config.yaml
model: "audio frame classifier"
dataset: "single English nouns, adjectives and verbs, spoken by a formant synthesiser in many voices"
train_examples: 78125
input: "waveform_16khz"
num_classes: 41
output_stride: 2
arch: "convnext"
norm: "rmsnorm"
hidden_act: "relu"
mlp_ratio: 3
layer_scale_init: 0.1
inner_norm: false
drop_path: 0.05
wave_strides: [5, 2, 2, 2, 2, 2]
subsampling: 2
layers: 8
width: 192
kernel_size: 7
init: "torch_default"
residual_init: "none"
optimizer: "soap"
beta2: 0.99
learning_rate: 0.0034
beta1: 0.95
shampoo_beta: 0.95
eps: 1e-08
precondition_frequency: 25
max_precond_dim: 1536
one_sided: false
adamw_lr_other_params: 0.0013
max_grad_norm: 5.0
max_steps: 17100
batch_size: 64
epochs: 14.0
lr_schedule: "linear"
final_lr_fraction: 0.01
warmup_steps: 850
weight_decay: 0.05
adamw_weight_decay_other_params: 0
Rows from block 5, named by matrix and row number. Rows with one number belong to one neuron. Each number is 128 + 24 x the weight over its row's rms, rounded and kept within 0 to 255. All counts start at 0. After the name is the row's rms in percent of the matrix's.
# fc1: MLP up (model.blocks.5.mlp.fc1.weight, 576x192), inputs 0-191
# fc2: MLP down (model.blocks.5.mlp.fc2.weight, 192x576, transposed), outputs 0-191
fc1.338 080 [131  86 151 125 124 146 144 125 127 140  93 137 135 134 141 120  87 131 144 157 144  86  94 113 108  89 112 113 138 127 140 137 150 111 160 128 139 127 141 119 135 109 142  85  99  97 112 161 175 134 144 122 120 122 164  92 158 146 103  98 133 171 140  95 125 163 151 100 142 134 115 148 119  69 137  94 124 139 165 119 138 161 133 123 112 123 100 155 121  69 114 120 122 160 136 126  87 163 117 138 142  97 133 137  55 118 161 156 106 140 147 129 117 110 125 137  92 116  95 113 144 137 147 132  95 158 133 106 162 118 107 126 118 168 133  89 117 111 133  66 149 119 132  96 171 159 126 141 146  88 116 113 152 155  94 108 151 155 157 117 160  85 114  99  94 108 160 114 109  94 149 148  61 153 130 116 155 145 129 138 110 116 142 134 161  91 154 126 116 135 116 157]
fc2.338 084 [ 98 117 119 135 148 120 122 110 151 136 107 142 153 108 163 119 126 173 132 147  93 121 111 144 106 133 143  82 117  87 119 115 153 131 157  84  96 113 130 175 113 106 100 200 133 126 127 175 122 121 113 136  97 133 110 124 108 164 157 109 114 164  89 139 109 130 116 120 118 156 119 124 115 158 123  78 139 145  95 111 145  96 155 144 120 119 157 138  87 154 117 119 126 135 116 128 108 156 106 125 116 148 122 108  71 106 112 104 117  74 127 165 127 119  70 160  91 122 129 103 103 127 101 141 143 117 126 167 126 117 183 117 116 133  95  99 144 103 123 181 101 127 136 106 126 126 142 130 142 134 142 100 152 113 156  91 136 143 151  91 121 141 144 112 156 170 141  91  86  75 120 132 123 128 129 127  87 111 116  80 168  98  92 103 129 127 148 140 132 105 116  93]
fc1.339 101 [126 142 160  75 139 152 133 108 125 185 131 117 133 150 141 129 146  95  93 185 148 150 134 187 158 140 116 172 125  97  91 123 116 155  91 139 139 132 110 183 134  99 146 117  66 155 137 150 115 124 138 130 121 128 118  99 154 119 189 118 121 123 136 168 128 115 159 131 131 152  97 123 102 111 119 146 166  97 133 144 124 150 114 137 116 155 119 139  76 108 138 155 133 127 155 135 117 104 148 104 114 130 120 154 108 121 116  65 115 148 108 127 137 146  77 154  99 119 140 135 162 103 122 168 149 123 105 124 108 102 125 126  89  99 129  86 114 122 124  82 142 139 139  92  89 147 117 118 151 148 109 144 141 171 152 103 127 124 111 132 185 104 143 105 117 131 160 161 134  93 122 131 142 137 102 104 115 130 132  94 170 104 118 153  93 160 116 156 132 148 129  99]
fc2.339 105 [129 121 133 121  71 135 112 125 101 137 128 157 156 126 173 112 123 125 126 145 114 156 149 158 122 145 154 118 113 137  95 137 140 144 139  77 137 133 121 145 124 121 129 120 140  95 154 117 153 153 141 127 163 149 148  83 114 170 192 153 140 146 131 131 133 116 145 163  66 110 147 133 140 170 148 150 112 165 186 146 137  94 143 129 140 133 108 135 181  69 119 115 134  95 131 128 102 138 119 144 131 122 122 140  98 104 143 119 125 138  98  96 164 164  97 154 159 152 139 150 139 141 154 155  89 147 155 156 163 151 128 123 129 150 132 133 151 133 144 114 155 117  76 130 110 117 116 135 154 137  91 149 133 122 141 154 130 114 151 106 146 127 184 165 102  93 133 147 154  95 118 125 153 116 101 150 168 119 154 185 144 124  97 138  91 134  79 166 166  98 124 145]
fc1.340 107 [123 155  95 157 146 121 114 126 146 139 148 106 136 181 137  71 143 114 122 133 137 107  92 137 124 120 128 121 131 126 166  96 136 147 160 133  75  96 106 113 171 130 110 164 124 142 167 116 134 127 139 141 157 116 135 110 136 110 141 168 135  50 119 125 103  79 115 166 106 123  96 160 134 130  87 104 128 122 111 154 155 117  92 149 145  80 129 134 120 123  92 117 153 138 148 104 156 136 137 122  99 174 136 139 124 101 142 117 105 127 186  75 141 106 175 116 146 160 141 140 143 104 144  96 117 160 135 145 113 134 131 123 171 137  96  91 141 109 128 109 147 158 165 143 152 127 187 139 123 146 127 132 145 150 131 149 109  84 108  98 122 145  98 104 100 150 162 121 132 107  98 111 111 126 157  96 127 184 152 123 128 119 149 149 161 160 122 120 106 134 107 160]
fc2.340 113 [106 136 110 155 134 113 123 137 109 111 116  97 155 138 121 129  98 120 168  79 122 131  91 107 147 156  84  80 128 134 151 117 147 110 117 147 147 128 160 108  98 132 144 120 109 142 121 175 126 128 118 134 119 130 101  92 131  91 126 192 132  81 118 134 123 150 130 115 217 114 137 113 128 163 105 136 172 146  95 127 148 141 120 111 120 144 126 185 115 142 112 131  96 143  85 155 120 166  83 114  93 160 123 140 166 107 119  68 123 128 159 152 143 144 124 119 163 111 111 126 134 112 120 163  82 118  98 114 159 110 102 150 139 176 128 111 123 107 111 138 139 136 143 168 142 122  90 129 116 119 110 138 145 143 116 121 166  88 152 114 139 137 154 119  87 169 123 109 132 121 117 190 125 177 121 170 134 135 119 132 129 129 144 133 135 140 142 124 146 105 178 105]
fc1.341 097 [109 162 136 117 130  97 214  88 114 101 146 124 148 119 153 102 126 134 123 172  96 157 135 110 132 115 137  74 113 113 117 134  95 116 160 104 104 149 151 138 137 145 145 105 115 159  93 126 114 150 112 155 115 147 131  99 116 145 115 183 159 100 102 116 118 111 156 115 175 163 100 149 115 133 111 112 140 141 145 137 152 144 158 113 120 145 130 143 113 114  87 127 128 135 124 134  90 121 142 181 161 125  88 150 114 135 113 117 147 109 127 127  82 155 137 159 113 125 160 153 152 149 131 108 125 177 155 133 100 141  93 108 157 119 161  89 186 183 129 129 147 109  93 160 132  88 152 131 119  71 170 131 159 144 114 128 100 118 144 145 111 137 121 126  80 143 121 119 123 146 156 134 162 108 158 118 157 140 128 127 101 130 117 174 102 112 114 116 131 135 137  87]
fc2.341 109 [160 117 109 139 141 172 165 114 158 132 148  84 133 169 102 121 124 144 119  95 110 152 115 120 201 143 119 101 140  96 157 104 116 105 165 165 128 136 123  77 151 105 130 111 143 104 107 131  94 128 106 159 103 142 133 127 123 117 107  96 107 104 143 205  86 158  90 109 182  99 135 112 145 105 132 120  72 117 132 143 105 110  98 121 103 109 152  83 107 123  91 113 167 123 109  96 136 112 111 105 140 135 160  75 173 172 144 131 122 163 120 108 154 133 112  97 126 110 127 112 156 117 115 122 163 122 137 132 147 127  90 140 108 155 111 111  98 110 142 143 126 101 131 128 122 117 139 153 123  96 184 169 139 105 133 135 130 125 122  95 138 128 128 147 105 105 138 169 133 114 125 120 104 147 151 106 147 114 137 100 113 134 131 115 133  76 151 138 141 105 152 163]
fc1.342 092 [118 150 151 153 164  89 156 153 112 148 147 138  96 141 135 162 136 106 122 193  87  98 113  94 148 154 100 115 108 131 156 129 101 106 114  89 153  91 104  89 152 136 113 156 116 107 111 125 111  76 104 125 150 102 123 101 110  98 121 120 144  82 100 104  89 115 168 113 133 138 165 170 163 147 122 127 149 120 174  89 125 112 101 166 133 131 138 135 170 113 176 112 161 115 155 125 102 154 173 119 157 148 152 151  80 143 129 135 133 102 141 134 173 137 172 139 136 139 151 186 132 134 134 164 118 161 104 197 135 111 123 113 126 130 135  88 131 119 170 112 133 100 100  87 138 134 138 131 133 128 143 160 169 127 139 117 141 159 148 120 117 118 146  95 131 137 104 112 114 108 145 142 137 118 157 106 122 101 149 147 101 130 130 150 130 121 103 107 140 142 131 131]
fc2.342 094 [ 92 151 130 176 112 134 165 148  90 148 103 126 109 134 214  86 123 122 163 114 135 134 118  81 132 138 131 126 135 117  80 109  96 151  86 117  86 119 158 138 148 125 143 129 161 182 129 106 139 151 134 133 130  92 168 129 116 107 113 106 106  87 158 107  93 115 167 104  95 115  72 121 138 146 149 149 112 122 165 166 164 124  91 121 122 143 116 166  89 135 138 133 123 105 150 122 136 119 159 111 129 148 152 120 108 143 107 163 109 124 160  97 137 134 132 125 153 138 125 150 137 113 136 147 143 170 174 136 137 129 123 136 143 120 121 129 113 135  54 116 135 110 101 171 146 120 179 148 157 142 110 135 104 137 130 138 168 143  86 129 105 142 173 126  85 137 136 117 138 154 111  86 127 147 120 125  91 116  92 102 119 154 150 138 117 132 121  94 116 121 128 132]
fc1.343 087 [ 97 123 156 146 170  84 146 128 111 127 162 117 152 140 131 123 119 107 103 114 115  88 120 116  78 116  69 120 123 175 135  98 123 133 159 162 128 118 103 115  88 138 124 118  88 167 171 134 153  85 202 141 109 143 114 125 124 145 122 109 102 121 125 121 148 139 192 130 167 125 126 142  88  91 117 103 172 131  96 136 100 136 138 138 110 117 131 128 130 116 130 115 120 108 115 114 128 165 127 111  93 127 145 102 146 123 171 139 134 127 147 147 142  97 111 109 151 141  76 106 157 122 142 112 131 118 158 107  99  82 186  92 158 109 102 103 148 128 122 188 147 143 144 119 131 148 135 136 157 115 119 136 139 114 169 125 154 139 125 125 117 119 154 107  86 168 108 121 125  97 120 137  98 106 159  86 126 123 111 131 106 127 116 136 143 134 113 174  94 151 119  76]
fc2.343 095 [131 163 104 110 155 127 118 154 137 158 129 106 105 135  99 107 148 117 127 104 125 138 124 123  72 132 134 135 124 147 119 133 156 117 155 118 105 169 142 101 142 110 141 123 124 111 183 108  95 104 135 140 130 120 147 126  96 154 154 121 140 125 120 131 126 107 119 120 121 122 157 131 124 140  88 174  93 117 118  98 119 131 168 125 112 111  88 113 169 129 124 132 131 116 128 139 117 110 128 137 153 101 115 130 104  88 110 150 161 103 128 113  92 172 121  92  80 134 150 133 137  89 109 147  49 152 117 112  98 128 134 123 120  85 114 126 106 154 100 128 120 161  81 145 135 155 147 147  74 122 171 102 119  97 139 112  80  92 172 190  99 170 148  66 144 126 140 132 129 154 147 126 127 112  73 160 116 131 136 128 124 160  84 124 147  99 136 115 161 103 138 157]
fc1.344 104 [102 138  84 109 144 161 129 142 119  91 158 120 145 104 137 156 146 148 127 133 139 174 180 136 139  94  86 164 121 134 141 122 138  99 166 109 155 143 123 105 150 116 115 137 130 158 131 145 124 159 105 116 131 116 157 117 138 161 101 106 122 112  79 119 135 111 153 145 158 141 155  94 137 116 119 126 152 145 148 120 167 136 120 126 112 122 119  97 114 144 160 101 140 104 118 122 127 127 115 160  99 123 141 159 143 136 160  46 106  89 152 128  70 129 107 187  96 136 106 171 162  82 155 102 133 153  96 141 170 103 138 143 112 125 137 136 134  89 142  87 106 121 123 118 127  78 156 116 129 117 118 164 104 131 129 147 105 120 121 115 105 149 135 155 113 156 163 107 122 116 112 166  79 171 113 108 105 110 135 110  91 140 101 131 127 129 133 143 104  81 100 171]
fc2.344 112 [103 133 110 130 124 117 129 107  78 163 140 163 131 151  91 143 128  96 136 175 103 121 168 151 153  75 163 102 146 125 136 165 118 120 173 124 143 144  97 143 114 156 101 132  92 132 120 130 153  80 142  97 122 131 110 148  95 134 108 164 107 190  64 102 138 104 123 159 109 147 126  94  96 113 148 129  93 159 105 101 140 110 172 138 113 128 151 136 131 109  83  94 127 119 168  86 113 137 134 139 113 148 125 133 114 119 114 152 127  91 104 163 121 162 145 179 134 147 149  91 165 132 111 145 122  77 125 131 124 139 151 111 157 132 125 175 113 127  94 134 139 170 131 130 114 106 106 143 131 130 149 134 137 127 135 166  76  87 118 137 118  90 110 112 131 128 103 127 102 135 140  92 137  96 132 155 131 113 124 128  87 130 146  74 146 151 147 118 137 130  95 144]
fc1.345 103 [107 138 118 136  79 144 160  84 121 134  92 132 113 139  85 170 170 159 109 124 131 127 130 112 153  84 119 160 116 133 178 123 105 125 127 114 119 106  85 136 152 129 166 104 167 135 126  92 106 125 111 159 127 171 127 116 133 128 115 101 122 135 110 160 169 170 173 117 111 107 108 116 163 111 110 171 119 147 149 119 128 138 136 141  55 130 180 184 113 144 127 118 130 147 142 113 123 140 162 106 143  90 141 145 138 155 133  71 113 112 124 135 125 141 113 151 111 109 117 148  98 126 116 105 126 120 102 123 114 144 120 119 147 147 133 132 181 136 118 151 104  89  91 134 156 134 130 112 145 109  86  97 157 160 131 132 150 110 113 148 170 134 126 131 148 141 104 139 137  99 152 129 124 125 146 108 169 193 118 156 112  88 155  81 152 140 111 149  92 102 112 111]
fc2.345 108 [ 97 143 102 134 148 114 125 101 148 142 103 127 114 146 135 122 136 114 106  94  97 180 137 119 125 167 165 139 120 131 122  86 106 174 103 123 169 145 124 153 158 145 143 117 165 102 113 132 111 127 107 122 145 165 108  86 136 116 129 100 174  98  86 153 128 158  81 123 118 181 163 119 127 132 107 120 124 113 127 174 126  94 133 103 159 158 136 106 117 122 184 105 153 107 102 111 109  96 141  82 141 128 136 105 140 106 117  99 117 143 148 113 102 125 104 126 143 104  90  99 110 101 144 118 107 120  88 128 104 120 167 137 175 131  89 123 178 171 148 117 109  93 121  99 145 127 138  80 165 121  80 155 110 131 142 151 125 135 177 117 145 136 142 151 170 163  92 145 148 102 121 109 113 129 119  92 108 151 164 127 157 150 140 126 133 116 117 134 154 134 149  95]
fc1.346 102 [150  98 166  97 144 112 109 159 139 122 135 168 139 152 110 147  98 128 104 101 147 118 133 128  86 101 100 100 113 131 122 123 165 117 168 144 109 159 143 124 155 122 160 140 146 147 166 133 119 159 117 130 135 163  77 118 162 131  92 160 170 123 136  93 132 141 123 130 122  94 133  93 125 130 117 123 124 111 147 109 158 111 125 169  92 127 112 150 160 100 128 150 135 145 110 165 144 137 106 120 149 127  96 148 139 112 110 180 129 170 161  75 137  90 143 126  74 132 124 155  87 128  73 116 107 151 126 133 107 141  98 127  87 126 122 138 143 112 103 129 123 152 130 168 110 109 103 125 147 125 140 125 153 125 157  86 118 112  61 119 102 117 120 196 112 134 183 101 134 128 126  90 109 127 116 123 158 163  95 112 129 128  90 120 167 123  97 117 160 141 134 159]
fc2.346 097 [161  82 170 131 110 106 152 134 118 115 111  69 136 131  91 140 115 133 139 145  79 100 115 128 103 144 151 133  71 128 116 110  62 100 192 128 119 158 117 169 180 189 101 112 160 142 147 152 146 117 111 143 154 148 117 134 124 121 144 160  87 176 131 158 152 102 123 157 162 129 121 114 129 154 145 109 135 141 143 138 135 114 175 126 112  98 129 152 136 147 142 118 103 142 110 164 149 109 119 143 108 109 113 137 131 114 173 186 154 127 132 132 132 146 107 102  68 126 136 121 116 112 178 147 116 126 159 118 142 139 137 126 118 123 140  70 148 145 136 105 153 142 117 102 127 138 126 128 115  90 171 131 100 117 108 115 115 152 158 117  84 110  93 103 122 149 147 142 127  95 113 138  97 146 112 142  98 132 109 146 135  78 117 144 110 143 143 140 146 101 134 116]
fc1.347 100 [159  86 119 164 144  92 138 110 123 119 133 128 113 118 116 116 139 148 117 115  93  96 159 119 117 109 119 115 171 151 142 123 148 103 157 114 128  99  83 127 168 103 108 113  99  92 154 128 131 121 108 150 136 102  65 131 118 107 105 130 138 131 102 152 110 164 107  90 137 129  55 103 145 122  91 125 162 146  99 109 170 107  57 159 169 133 122 130 172 108 120 155 109 149 114  94 125 104 159 119 129  76 111 170 135 181  86 159 142  93 128 139 126 116 117 100 147 147 126 124  84 144 146 114 138 123 121 117 125 102 119 128 151 125 118 112 137 150 147 141 150 136 130 142 139 153 122 153 150 104 134  99 114 105 131 149 154 174 115 154 148 161  80 129 158  97 160 118 107 143 149 144 100 140 109  91 122 164 132 123 106 156 112 142 139 115 128 148 191 115 136 121]
fc2.347 096 [ 78 129 122 116 144 133 131 120 146 132  69 143 143 111  97  91 157 149  78  99 111  96 141 159 142  80 111 131 151 158 110 112 108 103 149 123 128 126 140 104 125 137 121 140 127 112 160 115 103 126 134 143 120 113 170 133 107 133 138  95 103 125 157 108 157 171  92 159 137 155 106 166 127 112 129 134 108 108 128 144 148 156 115 112 120 106 144 157  85 149 150 128 138 179 104 121  98  96 128 105 104 100 134 104  87 143 169  98 127 130 103 140 112  74 155 108 141 120 126 121 125 126 123 134 117 130  79  89  79 144  79 138 123 120 149 144  98 166 149 132 100 127 104 121 114 148 115 108 130 124 118 165 148 178 118 180 125 165 149 133 148  97 130 158 119 148 151 156 128  87 167 146 146  80 133 105 106 139 116 129 132 116 185 171 127 174 117 114 135 103 117  95]
fc1.348 089 [120 137 124 142 111 133 135 130 115 107 148 125 140 119 159 117 127 132 121 130 136  95 117  97  76 154 131 153 124 137 155 109 131 153 149 139 135 116 112 166 149 119 121 146 169 140 129 116 120 121 108 129 104 130 143 181  94 112 164 150 138 146 132 147  94 178 150 129 105  99 100  78 133 115 130 153  87 121 141 132 143 102  90 105 131 140  92 158 135 161 121 128 129  77 121 165 162 149 115 124 146 127 129  82 147 115 163 109 119 137 122 120 124 131 122  83 101 144 142 132  88 102 117 142  60 112 168 104  94  71 162 144 108  73 127 128 140 128 159 132 153 157 116 124 131 159  95 130 129  52 129 161 157 115 119 124 119 140 108  85 128 130 160 135 132 124 171 158 115  97 111 122 121 128 138 114 114 127 134 125 131 165  67  83 136 122  97  84 100 127 107 181]
fc2.348 092 [148 107 138 113 130 141 127  91 146 133 147  93 170 150  98 124 131 134 149  95 118  83 146 124 155 102  86 129 129 136 122  90 158 139 124 117 131 183 109 152 159 115  88 162 127 122 145 103 121 146 111 116  91 126 129 165 159 136 136 133 178 164 132 146 100 154 114 152 120 116 122 167 108 178 173 158  97 132  91 128 149 179 134 121 156 116 150 143 178 110 108 101  58 130 118 169 129 120 130 109 112 103 127 191 135 124 143 123 172 130 108 138 111  97 145 106  99 153 106 115 137 126 121 100 163 144 146 139 141 121 108 103 121 139 165 176 120 123 123 143  83 111 110 119 122 179  94 150 108 135 137 129 113 145 151 120 114 133 161 139 133 138 125 150  70  76 156 135 150  81 107 117 113 150 109 135 138 114 137 115 142 123 133 107 139 148 121 182 138 129 128 108]
fc1.349 093 [103 148  91 102 153 143 106 121 127 145 144 140 147 123 148  87 105 110 164 107 157 116  87 108 167  88 132 167 179 117  87 137 149 108 115 214 104 101 102 145 118 127 162  92 125 116 134 153 148 142 105 112 155 134 103 122 134 131 123 151 109  95 124 145 136  97 166  91 138 123 145 110 144  84 150 118 116 147  98 104 171 183  78 140 125 127 110 123 128 126 182 118 106 129 121 118 144 134  92 151 111 158 141 125  82 110 109 151 138 109  78 173 133 134 175 133 133 134 116 126 136 119 138 161  58 130 136 129 137 152  98 127 132  80 145  95 123 125 143 119 164 117 122 118 129 147  89  72 139 120 132 163 123 107 159 152 124 140 165 137 100 115 133 138 169 113 150 115 144 110 126 128 125 125  82 102 147 107 122 116 137 152 130  98 121 139 148 125 136 125 138 127]
fc2.349 102 [137 105 161  94 125 123 150 114 121  98 165 109 102 163 121 160  93 116 116 127  77 119 152 101  70 127 109 157 132 109 141 126 113 177 139 141 127 182 149 107 108 132  98 142  66  85 136  80 105 124  75 132 127 134 129 177 118 132 119 107 118 132 128  92 150  99 152 156 126  99 126 116 115 116 157 121 126 148 101 127 152  81 107 173 139 127 163 136  90 147 136 126 148 104 150 165 134 107 101 134 147 148 121  89 103 136 142 139 115 124 166 132 140 162 119 111 141 145 143  70 119  95 128  99 122 150 126 115 118 101 130 136 106 141 130 153 116 153 122 114 117 129 150 142 127 145 124 142 112 142 104 129 135 125 127 125 125 119 138  78 121 130  96 126  82 118 139  83 133 102 126 103  82 171 155 110 119  88 117  97 127  97 148 150  96  61 119 158 182 154 120 125]
fc1.350 093 [117 112 135 118 126 142 137 133 110 128 183 145 180 127 142 100 166 154  89 114 145  95 135 133 132 114 153 117 153 102 156 148 119 128 116 145 137 156 114 117 143 169 136 114 101 129 141 122 118 108 147 147 169 142 129 115  91  92 101 138 139 174 128 153 139  99 110 143 107 132 138 154  79  87 132 156 169 139 127 168 127 147 137 115 107 105 137 111 103  75 164 123 107 104 142 149 164 154  72 157 193 154 131 131  67 145 142 148 133  99 118 157 117 109 138  91 132 122 129 155 151 111 128 102 143 139 122 130  63 148 163 112 129 119 118 134 153 184 157 151 166 176 116 115 141 179 136 136 141 119  97 131 142 117 144 119 146 139 151 127 171 156  92 140 167  87 122 105 100 128 103 156 102 120 128 122 125 166 121 157 115 127 107 164 110 143 159 131 110 132 135 137]
fc2.350 096 [153 102 115 157 153 119 132 154 137 123 131 160 111  92 156 137 122 120  95 100  84 145 164  90 113 103 134 153  70 110 132 136  89 127 127 153 111 135 129 160 113 149 106 176  97 117 139 166 114 132 180 107 144 123 129 113 144 134  74 116 129 187 131 104 180 132 140 143 111 138 126 137 143 106 148 141 129 136 120  90 124 112 115 121 115 167 144 153 108 114 148 140 171 102 139 125 109 111 103 131 106 125 131 106 110 157 137 133 137 127 146 124 141 161 145 107 129 121 135 118 135 140 139 145 174 151 145  89 154 103 107 140 105 126 131 151 158 127  78 147  98 157 128 165 101 121 151  79 156 117 103 129 128 113 101 138 107 121  94 120 172 137 130  82 147 123 145  83 113 100 169 143 177 128 163 152 179 184 169  71 130 149 146 123 115 121 123 115 107 125 131  90]
fc1.351 193 [149 123 129 135  87 127 155 136 124 182 106 132 146 145 152 112 149 120 130 109 128 132 166 118 128 126 141 163 182 157 121 141 132 170 139 126 149  86  98 119 144 103 147 135 148 140 144 145 114 131 134 141 122 147 125 106 128 137 128 133 136 135 110  87 140 189 123 155 118 149  91 133 145 130 101 127 142 175 111 116 110 129 182 128 154 122 140 150 136 149 131 129 136 133 118 106 146 105  85 110 118 137 126  79 142 128 143 115 114  74 140 127 152 120 129  61 185 103  91 137 123 107 134 145 129  84 116 178 128 137 115  87 255 127 152 120 139 134 112  95 123 137 116 111 121 132 148 103 111 161 147 113 135 130 147 116 139 120 115 130 127 122 146 163 106 126 121 134 152 152 153  80 115 119 138 131 143 139 127 122 127 131 150 161 102  89  93 125 145 127  69 138]
fc2.351 199 [124 164 125 141 132 114 118 123 148 170 129  95 129 170 139 134 129 147 160 123 148 149 126 133 163 140 131 148 114  93 137 131 153 126   9 109 146 140 113 154 132 148 133 135 142 143 114 127 111 129 116 137 124 140 128  94 142 125 126 138 132 152 190  78 125 119 164 126  98 112 121 135 109 139 131 115 134 132 132 124 118 122 220  81 142 122 116  92 142 117 151 147 140  94 126 144 132 213 153 120 124 121 136 106 128 168 121 141 110  70 127 100 147 106 114  95  93 126 137 154 146 120 101 173 111 151 125 112 119 137 125 142 111 137 131 129 140 109 120 142 152 143 130 101 147 153 114 160 144 126 123 121 131 130 153 125 126 144 181 121 146 128 106 129 165 125 130 103  68 137 126 133 138 111 139 139 131 132 158 130 148 109 132  39 123 166 144 138 142 105 158 122]
fc1.352 098 [132 142 130 147 103 154 130 173 162 119 138 129 152 153 138 115 117 112 128 152 126 111  98 145 122 133 141 134 128 132 156  49 148 116 134  90 161 117 119 167 136  59 145 155 142 152 107 106 105 136 169 130 123  99 138  85 135 144 119 100 100 132 151 142 117 137 111 169 109 101 168  95 139 156 157 131 169  95 121 134 120 108 125 148  76 144 149 105 130 145 113 159 138 148 125 126 154 155 148  79 172 155 159 139 104 121 123 115 135  78 167 105  84 118 134 117 144 137 145 109 131 137 112 125 156 110 123 134  83 125 141 126 170 186 133 121 139 140 136 150 121 136 148 141 153 105 109 158 131  99 109 151 130 142 121 100 132  87 125 107  70 142 152 119 104 127 151 125  96  88 167 121 122 103 111 114 118 103  93 153 106 102 107  83 146  93 131  89 157 160 148 126]
fc2.352 096 [185 155 155  85 116 141 154 126 118 112  79 142 146 132 102 113 148 108 108 127  94 120 165 156 126 174 114 149 106 120  99 137 151 146 135 124 133 145 154 143  88 114 172  91 154 161 143 110 104 131 100 157 128 111 126 177 133 135 138 126 120 114 106  72 147 125 105 122 132 154 132 132 132 149 135 133  88  95 101 142 132 137 150 158 126 116 134  73  94 154 115 133  98 136  98 158 133 127 109 117 139 156 151 141  99 115 131 123 143 151 145  88 130 169  85  90 125 106 127  91 100 111 139  77  96 122 135 133 139 131 134 109 110  83 110 121 149 127 144 108 151 120 123 116  93 138  92 126 138 114 135 170 116 115 125 126 149  94 132 103 146 145  90 131 191 174  80 106 127  80 136 119 111 123 121 101 118 100 118  87 153 111 169  85 114  90 163 142 156 122 105 104]
fc1.353 111 [100 118 132 148 122 160 120 122 162 134 100 123 125 163 153 112  99 133 140 167 176 119 142 133 130 140 124 105 131 142 110 115 137 153 125  91 150 156 143 132 147 136 125  88 130 123 167 127  85 163 110 126 118 124 177 201 147 105 177 181 123 101  77 116 157 127 184 172 119  82 174 129 113 111 107 158 105 122 120 132 135 141 118 115  96 115 160 110 107 116 139 128 122 105 146 132 126 117 149 143 117 140  92 157  84 129 115 102 119 128 129 111  94 109 158  96 134 136 138 144 142 143 112  77 141 146 101 104 102  96 125 119 136 141 128 197 131 136  81 123 141 127 113 122 121 139  91 126 128 127 116 114 198 171 170 135 177  62 135 112 140 127 116 107 142  96 164 139 127  96 108 137 161 143 129 126 115 120 107 109 104 140 154 146 112 117 132 133 128 124 109 134]
fc2.353 103 [114 137  85 115 118 110 143 118 134 115 134 142  82 122 132 153 109 114 110 126 145 144  84 140 130 118 135  81 124 127 169 123 142 111 120 142 127 160 119 109 144 145 138 169 135 141 178 114 112 137 150 143 121  93 133 135  88 138 149 116 135  54 139 116 129 132 113 147 110 139  98 106 166 182  96 106 118  97 104 141  97 114 145 137 148 134 108 143 105 108 122 154 170 111 160 126 172 119 119 113 121 167 146 105  66 107 152 147  66 147 130 162 140 127 141 117 149 154 114 156 147 169 107 112 150 140 138 126 112 128 147 111 144 161 149 120 125 139 148  93 174 135 199 141 124 108 131 129  95 146 103 125  95 120 166 117 136 133 157 179 106 116  84 144 101  81 117 138 147 127  99 130 109 149  96 164 112 149  78 135  97 151 139 129 162 138 108 131 141  89 146 108]
fc1.354 100 [122 165 153 117 121 131  98 106 105 187 120 126 133 130 146 126  91  84 109 149 138 111 120 132 145 111 141  80 119 174 124 145 139 103 107 154 148 114 125 158 106 114 143 134 136 133 155 133 154 144 130 115 181 167 108  99 106 114  96 112 105 117 103 127 142 108 154 150 158 148 109 127 136 166 109 154 140 128 132 135 107 124 125 140 125 137 107 133 174 147  72 133 143 149 153 148 154 137 125 126 133 160 169 103 146 133 124 128 121 134 163 125 158 121 164 109 134 105 133 119 107 128  88 146 121 119 124 125 174 138 128 124 149 142 164 155 145  66 126  79 133 112 146 148 129 122 183  94 112 120 141 117 108 146 106 117 148 118 150 118 188 176 128 162 129 104  99 139 161 167 137  95 120 133 129 125 116  89 170 162 105  88 185  75  69 117  98 104 137 150 153 124]
fc2.354 094 [ 95 116 109 104 104 127 122 141 130 184 117 125 129 134 114  99 108 117  92  69 160  81 107 156 147 125 124  97 137  91 112 118 117 101 122 116 130 117 126 172 142 139 129 171 127 135 136 128 124 104 114 149 165 153 115 164  97 132  82 125 119 148 135 116 160  96 151 140 100 134 145 126 103 138 156 142 116 111 133 119 108  91 153  90 126 156 152  97 142 153 145 162 156 113 111 139 132 142 152 122 125 104 114 115 157 155 131 129 148 149 121 138 140 123 140 107  99 166  78 123 101 131 116 137 166 122 116 163 159  97 106 143 147 124 144 137 150 111 122  84  81 123 152  95 145 108  54 125 118 113 133 126  82 158 141 122 145 158 138  97 159 102  86 132 151 116 139 123 126  72 138 157 111 127 124 124 106 131 123 152 101 142  88 174 187 167  95  90 147 158 125 167]
fc1.355 095 [126 123  87  72  95 120 132 162 122 135 149 116 103 137 162 129 124 112 103 118 103 111 126 101 132 109 102 151 103 107 134 124 160 121 141  64  89  99 151 103  98 109 152 159 110  85 114 164 112  83 119 115 144 138 102 137 129 147 116 115 146 145 127 139  95 169 140 142  99 114 119  75 129  90 148 110 119 109  80 128 154 142 126 106 117 163 129 115 130 113 108 132 120 106  88 151 111 122 110 132 119  81 141 125 121 114 149 123  98 139 134 128 150  99 116  93 138 142 137 166 169  81 138 109 109 128 182 138  73 135 111 123  99  96 161 150 180 130  90 144 137 112  95 150 117 160 128 118 121  86 117 108 127 120 160 150 137 120 127 120 108 156 152 121 122 138 117 124 104 120 122 167 147  67  90 142  97 188  89 149 145 126  98 133 129 116 160 136 131 162 153 152]
fc2.355 101 [122 127  89 110 141 138 115 149 127 117 144 106 202 108 160 111 118 165 137 117  67 136 160  86 148 140 157 158 144 108  84 109 102 146 148 134  98 158  70 118 135 125  94 118 157 127 106 103 118 141 133 144 148  98  80 101 115 127 109 125 131 124 122 127 123 152 121 122 168 128 144 144 134 175 176 132 144  90 133 143 140 163 136 132 109 128 136 115 129 127 120 112 109 162 109 150 100 125 193 157 109 111 124 140 142 108 171 148 111 160 133 170 129 103  76 111 123 144 100 139 118 142  94 147 110 172 160 117 147  93 104 122 135 158 140 149  97 141 148 154  93 139 151 107 157 143  83 142 151 144 148  72 186 127 135 156 104 137 106 100 140 146 118 114 125 154  90 113 120 137 131 110 118 147 147 141 174 107 113 119 103 111 114 113 113 146 113 109 135 120 131 174]